A small self-supervised image encoder, trained from scratch: depths [4, 4, 4], 97500 training examples.
Rows from block 9 of a small self-supervised image encoder, named by matrix and row number. Rows with one number belong to one channel. Each number is 128 + 24 x the weight over its row's rms, rounded and kept within 0 to 255. All counts start at 0. Numbers have three digits each.
Before each channel's rows are labels from the 100 images, of 14848, where the channel reaches its highest value: "responds to" is what is common among them. Only what is clearly more common there than usual is listed. The data: made-up waving flags. In brackets: how many of the 100, against the usual share in percent.
# convs0: expand pointwise conv (model.blocks.9.convs.0.weight, 768x128x1x1), inputs 0-127
# convs1: depthwise 3x3 conv (model.blocks.9.convs.1.weight, 768x1x3x3, trained with AdamW), a 3x3 kernel
# convs2: project pointwise conv (model.blocks.9.convs.2.weight, 128x768x1x1, transposed), outputs 0-127

responds to: two vertical bands (25 vs 6.5)
convs0.226:145110125134116173115075122128096113113143147128112125081158129119131180127152131143083104159122080112125141157118142137120158117147129126159124162148124083065154081111122118112128102125131130143160142095132133143132101180154146119144121115136084127137115142186168101094134154094135155102174141158098139141125153113119151141118104148130123154143127152145108115136172124111146082169100
convs1.226:111164098166111107116109127
convs2.226:151158140191114119179131162113117151111135124089100111127156132113130147130071135146151138119160133157133139181100145129136131110103120187133138146118163121119132125122133113112103110129105104171163125121160099157126186140160135151135136101146119148133087089115083080102131105118117133141145142140106122137154091108161109177135098101128120176129119152123105132113148172121097116121162

responds to: white (54 vs 22.5); flower (38 vs 7.4); star (35 vs 7.7)
convs0.549:135155131111125117154090164129157137121131091157123104122140152134115142123128128145113126120112090125102130083107175110098163151153126142117129116131068175141119136139205177080131147158107111121148117102125116154127148133120089114126119138161115122137144135085138110150159089132117152123138070119199157111143134109128127122124178128120113107135170093105147115131144093116134107167127
convs1.549:158132149105107079142119113
convs2.549:160129116133138146193105161101107133145116131088156117141138130139129145096133134096061095101117114111131139143091174134131178137137110101123107137116088158156133145128145095127094164129139114133148146111114160128110104114146150149129102108130099124156140138095182155148093163117099081122164095148147140121129108119153103170122114123145106127076076102105158130156138147137151145145125

responds to: two vertical bands (36 vs 6.5); plain field (33 vs 6.6)
convs0.355:181120163118142157127134129115140130122144115133141147161152082139120101115095104128127158125127124137070113151125136129098162111125146125105120171111132090131123143173139096105101175135142144160120100104147161109101168104176112121095126135117125120143090095155089096133115124158146108159128171118125117109126160125103150125112148160149149124174180101088118115148150097076141169115131
convs1.355:137112136159125160098112087
convs2.355:137118144082085156141147141127144152138146154152139143140128118134126129164123141141155099130129144154195115097146158116147087169116092111112148142059156123069172151119130074128106100115149102092162095117110149099121133147110151118096141158147143135146164131109138122127120158129151136103160094100128115120127158124108144098128137150150128150153140106098125139181158150106099120105098

responds to: two vertical bands (37 vs 6.5)
convs0.620:166144145146141177098114148139151160137118102119088118118126125090079097109120144135172120146132097106131208143097132147090179092107159103128116145159148124091105126109142115095139127125130136150146121150144151103122141083143127119112104129116111128124139167097116144136160148065121128067147139090110124141146123141106170137142152167117136146124124101171146149137155113126113114105135
convs1.620:107167127092120147102109150
convs2.620:154124155142111108138135119157112126127173122121105153159174086145142115112129154122124159154166113171085148113139143113124136112133111137102139108144118116124141137133115127159139132104136147144173148136076131179167155171163128154084142123145115131135153142125095081151111111127131104146098136136131135150157125135125138177115078100115178152127176091153143115117153143096070097131171

responds to: white (57 vs 22.5); three horizontal bands (26 vs 6.6)
convs0.615:146137106155152128125129168108148150154116193117159131127129115117140172109106120114159096122146097114147140180178166102151094080133143111126113127158097115126129091138178136095164129113137149137127123152142150117141135079085103110182146130132161162119161104145156099112180133114107119140113134112141113110119134148157143157119163084139108126106131170105134155155130095116134134111108
convs1.615:117103102139136157158139170
convs2.615:140088142108139173162164104149130139168127121138125128137156185128109136138137155102138157098112171108131093123124136114177112165141130156134135093088112116140161123109093147137098145156154133126133119106136103100135146089142131137126113118117123114156125124085093147185134145115137144125145182158103103112126121101138088123094095171132148169146173072131168103121143119156135147103134

responds to: white (50 vs 22.5); upright cross (31 vs 7.1)
convs0.304:095156143131145158125170160105088141117127133109158133115092107139112102206099159159115121131169127123128141123143109105097108112151137127166114123110130097112152127131150153139179132131131105154136101074105066134111119095144139119148136085135100105136125165137126103121116110084139124148110155126116114140150127081125137105100141146157113150141168143097154140107156093149096107097173
convs1.304:132114112168094161101121135
convs2.304:117138127130168121124142116121074120127146107129121161142128117138123166142102123129124138136092147132143149127151099096148106133151117101149121140072152085158163148095121141106135166109144134129125148123122127125082108127094135141094089136141148065143096116140102083121076163148127083141084161132118136143098107116189086186154111128121122158104148150123102146152110124171128128150113

responds to: white (49 vs 22.5); black (46 vs 22.8); gear (25 vs 7.3)
convs0.385:122109156157100116129162102114088136111122137149121156134078096137113120112099136112085149139120127158125112140113132097134166097120121123154183135098091147098103149080157165132123129108155126154100141116158118122107145159128080120105109155116139162137112156133151085093110101144147132133096114168168118151146109142112150146131083127091143143078161113115100155132142109073140091155125
convs1.385:110167123132134116106089096
convs2.385:154129088139149119133088138155130163132165100155139183142136167168146124129141099130113102107125080088103106154099102153119131117141094126140150158129122139137124096174110150096126154119108116133155104123130131108144189126141128134161146146112117168158142135119120177145119116116074107148126105116116090085154123088146138155176129107144106113123164147130094141092182138147116152136112

responds to: two vertical bands (31 vs 6.5)
convs0.129:098118117139142139130088130123102124138118134100104092111138105132102139105148122089130127098129160131145108086161116165110111112099073141112114122151141179101077171127133176132114100127173142113111134109155126105173135125104134126119122107138082123161151169178129167110110154127116130125112084156124139143116112125155115106148128116175129176135135073117140131094141115171132141170162
convs1.129:119095126153122078116107111
convs2.129:115095134147180155122112132131147138139091153144141137110126120113147163101135134106122109091138109147136158119201080111158109179149107170116115116140189154112127147116136130114092106126138139090079148114124127162128100110140137129107144117111139141125174133200096097148097117094134140121160152145108127148162138144117091168123148113089147134102124110126138115133094100127088142128134

responds to: two vertical bands (27 vs 6.5)
convs0.750:169090062140130127124112136187141110169119153126153128145086104120107143183149110132111137122123144184128163132105157130141148149101118132131115081104147131145127134121128117086166119139117120120133089155118122097101134190149127120135109119139129142123159140114135121155101097128124135158134144137159139078164107159132122135170137154136146075146116113155078112112150147126143163146078
convs1.750:118106154114117181105115139
convs2.750:130123130149136155129075136099118114110104139102126170144092103119122147166146101127145124154148107122130117123101124132124120124138126105101060108115112126142103153163094105081142077158124117130117067141145197167127125103135167092107131140134100112134122115140104168158130121126107123122137115052128100099161139196117153121141153134171132090143119141118138129131141119137125138134143